python train.py --model="self-supervised image encoder" --dataset="simulated telescope pictures of galaxies" --train_examples=48750 --image_size=32 --crop_scale_min=0.2 --horizontal_flip=false --rotation_deg=5 --color_jitter=0.6 --method="simclr" --arch="convnext" --isotropic=false --norm="layernorm" --hidden_act="gelu" --mlp_ratio=4 --inner_norm=false --patch_size=[2, 2] --depths=[2, 4, 4] --widths=[48, 96, 192] --kernel_size=7 --projector_hidden=512 --projector_out=128 --projector_hidden_layers=2 --temperature=0.2 --init="lecun_normal" --residual_init="none" --optimizer="muon" --muon_scale="match_rms_adamw" --learning_rate=0.0017 --momentum=0.98 --nesterov=false --orthogonalizer="newton_schulz_5" --adamw_lr_other_params=0.001 --max_grad_norm=1.0 --ema_decay=0.99 --max_steps=6900 --batch_size=512 --epochs=72.5 --lr_schedule="wsd" --decay_fraction=0.3 --final_lr_fraction=0.05 --warmup_steps=340 --weight_decay=0.09 --adamw_weight_decay_other_params=0.01
Rows from block 6 of a small self-supervised image encoder, named by matrix and row number. Rows with one number belong to one neuron. Each number is 128 + 32 x the weight over its row's rms, rounded and kept within 0 to 255. All counts start at 0. Numbers have three digits each.
After each neuron's rows are labels from the 100 images, of 14848, where the neuron reaches its highest value: "top examples" is what is common among them; "patch colour" is the nearest of a few named colours to the mean colour under the peak. Only what is clearly more common there than usual is listed. The data: simulated telescope pictures of galaxies.
# fc1: MLP up (model.blocks.6.mlp.fc1.weight, 768x192), inputs 0-191
# fc2: MLP down (model.blocks.6.mlp.fc2.weight, 192x768, transposed), outputs 0-191

fc1.227:081123147136104101131076141110172091130117101077113100090139112160182198126090139077110145108145183090093132143092121107141103130155142182138138162131168113144187160128114120129151097148157102145191173033151098159175122139138121138111116126139135066095091147109154098130120185065199188120166139170115184095096169154126107128115093084154144142157144134092067057096100125101123126121127144141149214141157148143078200139096073121144109141095147127132154098092154111105107103114145128163122093137143117128098154162090079074156118044114144123170154102078149198145137154177152112144
fc2.227:147081147170173170173073134161126043140126119095138169102155083076176109151197146087102097119065147126103083125114175145073180150111094117146177131121130155114115161114154150129120205132109176144070107141117109106134128143143197157128149172199149103105097112062164103130147131155115087158164161129100114135157127190156139120138155179063140108131123164127124097136122125188163116144138137195096131157106134110175072104161068105150100158090143108126150162163143075095159182138093100157113087118103172147142128125168100142152085137141169149137131069141110066096182120073142119135
top examples: winding: anticlockwise outward; tilted; many-armed spiral
patch colour: brown; grey

fc1.766:125095191092106153131086183145112189161144090143162099140082098165149100064125153158146111208162137102046144143194110125123077173122153140150140144193129147131081090159120126155149146113089178148126143131152134133090123149127154149131120161114151186125165109065120120130095163126079078119141159103118098112122086116077124114140116161111108088154106122131140094154126130128114145197131174126117150202062133125060156073147195101166154152102169077054135131116238167114140141137120110111130142126098152117084111108170107120090158074159135066115094130153169115104154169117142146117
fc2.766:078130108166082113125069153139142130144077090094111046112138159158128129140132112091137123111093146137141196139207105147126131122064108110156117085119156115087087127171114214181173144128210180155100141105169099123163119165107128114116146089108118161099132115127100067140109173110206181105107146134133149146124132148203087155166150076103124155186127093145169123159171133130098108111167177124150140155114128138188138129122097131155091160119081161094151160162134176099093120145116129095118149151137141118077159164152124065102074127058176124165118183096141127067127084099094155148
top examples: bright star with spikes; winding: clockwise outward; tilted; ring galaxy
patch colour: brown

fc1.738:114092223166156109159092120081173177175145164169105164149094103173052125096129108131125100113178110140117117156142115125134162167139146169233149151092166126075110094141125123134121111128087101112118157143150166105177066147179111149095102119118061187143071075113141094109067099153111155164091094128159154122139122141139112123086106118103125125180116070152177121156125167110139137166150167187137120156129102138097086100105054150142125128160080156084138084120121125089143122128131106102180197095146139179115107110158134060128142107082129093147121106160117120077120180125075168099
fc2.738:138084062094084158126108110109114086110153142186116179128081177132135167131132128105090109144095129124101152175131110110144107098143223071186111102165154071117070109171148085178121129113148146151188170118151095164169149088152091132135159133081094144144181160137133094091126116111177094121153186107132140089185065152166112122104161147190163120154135148129112126128119134097137112187133111130187147124177082087149123113114130110090114078092090129059153139150082180126140111215128167138142132095136096138168158191158155181135131120088087132172125142124075164143118165160173123100
top examples: many-armed spiral; winding: clockwise outward
patch colour: brown; grey

fc1.207:138123181111118120044096139103120114131058135099139150134255063097164117148128110175112153087110152104173141152162146092140160117125134082200140163095114146179095105119184103131099148119143119107127083095128119110143087124152161185120120131027062124109152130092145190160136128146096142059108126119118132134128124087114156105142148173131102143136145085103114144123157088137083125154137121156139076135128101129114095149127207092160196160139122159167126128094136158130180108151114158175147160116114149171094151198126134134138097110102076057173121138110075167122066131117149129168
fc2.207:130135124102144227210050179189144145084126076142136162072153171087176071109082089132160131171119103139143093064083140123136129138113100093117134100164160093134100150153066121081094087166096137161126114137098122160127091116144148094120125166110098149126127116108133156111104139117141122159075104096094119125179153187121116096148143159181188123142116090138155082136085098125169190059087120145089114135113089122123107098106047094161130135164124124127124154167060132063082148146115069133138082117116167154143139120125093156105139180142141127135084118115170080135165165133078098115
top examples: bright star with spikes; merging pair
patch colour: grey

fc1.499:131130117197139125120142091121136077112162130134149141113134142177104156118060078113113177114128097129168101156165133069135144131131125122189144131175110199125186133150134109120166126139116130103094107092109045135158117131125165120151201126111058100154138207114121110128128134095097179099160194149150182122165097104088126144091079102129096086112108159146125087121162149105125041161136124124117134082135094140174111131082134150121113136179121102124138124131134091149077095110085117159180158173109187152215151154085078145120159065166109108139103141136073090042145148102183149145
fc2.499:073124148096102083162191129128059139096115090131165133178083162145156107110202110206111165193146145164102119165116120130178083093224075115108069155119134127167074084128154150107145125130122177081136180105130167115124135134176182114140110148141106137169117097135189111121129127107163125080066169084163130107136119145122122129093105186160125125102169108125110120158153186092161161149146144101177165187174083049129152120146106146135122087115114088182113162075135094125140126109099127177103146158107087101120110090163109137165131152128121138132178146147124159178108136116097060143
top examples: bright star with spikes; round elliptical; lensed arc
patch colour: brown; grey

fc1.317:090113140170112114091184139077127136114190119144146148088165143167140119168143104109104186112134147135152164093129139073142189141158139141140131121155105102123163114128131169116145191104116156135163086122139169134083148162099094101163086090100104144093121172143145165102233095143128080091141067125110142136130014165177129105112150117110128128154145140159140112104121102092087101142104114064098110133136089113068146135150137255134141113064160120132122162124105115116106195146137129083174123179128151154091137127136128108142136158069130154149141160134083151105136095158125148100
fc2.317:122115136182160126093112068189105159082103123115151176183088063149145098137116126133130136097158093081154157074025101064119074129136121125118118164151161132124111160105151130112143086109124166037111186161143150121111090188111136132128114132058100121128112122106178096127104145135154162065167121096102162110137141145128097136168155126160129144106180208177093134147143087121084114082093139154136137115147212158126094145133133165117099176132126089187129147159155139083149122154128154119160164131134083116108144129136142160158148083146149136110115151082129178170182204093127198142
top examples: bright star with spikes; round elliptical
patch colour: brown

fc1.764:105177116127091134149106123106095086129142065097138194067146119115119069164087104149118180116136147097134195043109134104125143143185166069091113160117097116118168132195081154173119127109114179133162146113105096116165154119134156157134115161160114142097136123118143116181117089113176122150045129163148106079114124086042139092071109141134185175187108162120190103104149154106105153138136110109099171124069036135106146147096128153112100101176075156141159152127071125129197120119135148131149152125092174081106176126136141133157149097092163094126144130174136129158153114161094140108
fc2.764:095212160133074173134129105157104113126153126077103172169115126107170132143099108124149098147102150104125130091155137100134113095149172125120098174092123131097126120133101127162163074074147095107114121138138123167189132112140083155094112090109130130071140138124117150124106115168121111097149182146228157103072115157062132153117139167021164107098104173109129123132150052137222131122156085122212107153116171093077081132146151092103141117067161101153114133114165148105130152080172162123143142075146110162146188139129095092113094123195145148112164158127181113151163137143147132164
top examples: bright star with spikes; round elliptical
patch colour: brown

fc1.332:143106140146095115161109180111110155163130133102166107194091172123157124113153126092142109076128172073116132080090159128167141107107090121082146170109188131121153096188157112097092173188138143141133099152154117124124118191171173058080083126109112062150173105157161080133138168086077138122091120102088141068124145137140097086064134173112125140181083189103102123159136130093145116106129089119175134112131101138143065113123138148094116138157215171139196099113094090120112109050152106123166116121148144113171134118132159218118127155127136174135140161156112103145132197137131158178
fc2.332:079097106098101133171123137170106110163126155123162167101114121162143094141104127115170135127122168106105113199097189132094148113102178108179096166139111113164146112195163115133054081091041194145208166097181163139085144109082107147138113135118121113155159145127114077085128121069139124133163152151133130104114165136088121167163159091129119073131102129121162083135136201111164118107144147163107131094058135115158118075191135098138104078141144082123135095164187110123081133157129112103136147118117176141195149129154118173148166133146120075094147165124127182063123156171078095081
top examples: many-armed spiral; winding: clockwise outward; irregular
patch colour: brown; grey

fc1.306:209124098169174141159124081141079175132118093167064146151069127151143074144106134142149116144146157158145092142120165167105114120053116128141127136066143121167098101164122131165088091115118098067120129118109098070131086084164162138133096104109061099095149092162146151091138171103076122153143156134147152154159161164100066131153113157115166152199140164130047074156155144079141122123161128134147144138120154134092137137127074082165196146102131065121139222137150150132116111104092149139100111168091160138163110136169131130115091140050088129157082181102102157094155091138092128109
fc2.306:126170121110192186077135124130112104108150166158192127115150148148119121080148125143109133150142060134064163140142109096154104050129145065118164084164149125114107118089168112092147176137101122142171097131130141173133180129089211156158155085095152130146089117112122143198132113144087084102102151165140118118126086108129100133080097086105129106124158129151138149048077140125131167139141108151186041124100114128131129179140145098100124082114090181068113113135141157143179114083140121119087123126144093165162144156107137072108121100111163158149139127075050147090179189145066069110
top examples: many-armed spiral; winding: anticlockwise outward; tilted; lensed arc
patch colour: brown

fc1.676:175132158125192154059059146086146136141121125111109155079109146151187213110103191130137166153115158139145128131092128109149137092122113130143156119122145120162152162119154168122156111148134093121138098104127108143097147151115107141150147151145174027145117089226129100137116106030177088144139095109132138069196096171144089152093118129103073103148137125111058117127134127138123152123129127167145123101113165083158125170128121109133193099158098068138126103076158075191123082123147122142143156149219137100140092142108124090143137107103148087112129205123097170113115135123102079077
fc2.676:176106110100159138182118115141138161057119115177092149122140114151123044101142080142144116120099124100095098161119190135129193099120086176164166173167124172074166099144099121079138172101102155093192049135139140089136076086102182094143153141053135139128094136095152095106088124140154146157127109157094137130187133137117152075108134130080093144169162109103052167142094135147145158105086119148164122137104125137176082140131120089124113132142120120099130134207115164092175110124100110146072184135158134173120180126104176120166098199126149144161163134146112140068072146120076127126
top examples: winding: anticlockwise outward; barred spiral; two-armed spiral
patch colour: grey; brown

fc1.124:121083097106164160119126152126147113133108063118156136094059226120104105158071114098118127114163133108168150062130156150137149131135129128167096089160139129101153110150161122127115116138155163135130160121145167082117144146156131135132132093141126114122139079122124121090132062148104070139110124183125191086095074134144175085184170111174113101145198130052117195111161106120126106113127183071159159185094153117141080151221164136106098088169117074124137155116112129139088141174121170141129075098171152091180101137118148134138117071176134083086129138097098133187186156175140161115
fc2.124:088153101046183125122100147098165128147181068119062101097114120128171087160124114116131094131150147144130107209170141154113144148133140110118154131158101115141091157177118122091143107180176126154158141138096127112074154087103165148117149175162170126093107167186153134118074105130083128127086098079122144149165106124055154095154116119215112075142164169111128110176165167182138104155165145124060155100125138158086103117144153127076144117132159081088098143140151171114106179086118104126133121146150128103156115135187202142114106043079072105114168119158109157097148136175177098121
top examples: many-armed spiral
patch colour: brown

fc1.546:124075119113127124121179197125153072159121138095130124100118183120135109170067149131073128130111115182144149065140095148126157131072096073170182116145164137093188160065159108093152109102089126087098116103194140154129146137155128158052151144118107133118126075152095066139129096129109098104168133144077116081155133136075106188095134112182126147113116069118117166175145155168111175088122132154121154146147106109098167116181163122159127199170101160111107098119115147099121202181103106179122069175128120125109159132128178154104138127098052148180086140156103113105145146085080132129
fc2.546:141158153051137145120114127042109099126204129133133153197162144087147091082131118077089159136109166123175138162109088126124147139126129106138092117118118092120062129138117117079115141118151096093170144082087096109149124125097080117097129129083196164130095154122173125121138132109094153157192126073084074079108127096162146139160205146137094147153170167124156086089123102091143183206060101127141094106115137107156141111103119113101134112191102147112106150050151163112089105168122146147102118160116119110148058147153095062090102117138108131138145093163104135202179111131111068119
top examples: bright star with spikes; many stars; flattened elliptical; round elliptical
patch colour: brown

fc1.486:146094091068135127086080192123126152102154101098141107116155131143145113174151151078130184064205187120139150108138125193127107203125149170125150118071123134158140123167134174084111094134178105118158073116122153053184104114176162141069164101150123142137106123097127101187097196092115130132135117154159126102115125156070115188107103113060106139143129109099130139036096158148109126115135112134126141109097130162123217077154104141154163091117171087123157112122122151112168088149144119153108085097134114183093109145119117162129092098169158162117117114124123115137151122208174192106
fc2.486:125160131148178148126139087136154075128165110075099161068133121087177151120195117094162193136067176157152117116128087171128133136148085090130129125125156095184114082121089198147153182121097140104121140170118069151075154097175080158154122157114121120153117140128080106091087166120082122082120089157129119075145140112126088109118105138140125132138111128101107074102124183174110079127117119161174217077130097128186079148195151163118089145102136139140112112098120138146096128213137150062155129173146098092151100129110175156079126097141163136106178076171103126157179109078121122133
top examples: many-armed spiral; tilted; winding: anticlockwise outward
patch colour: brown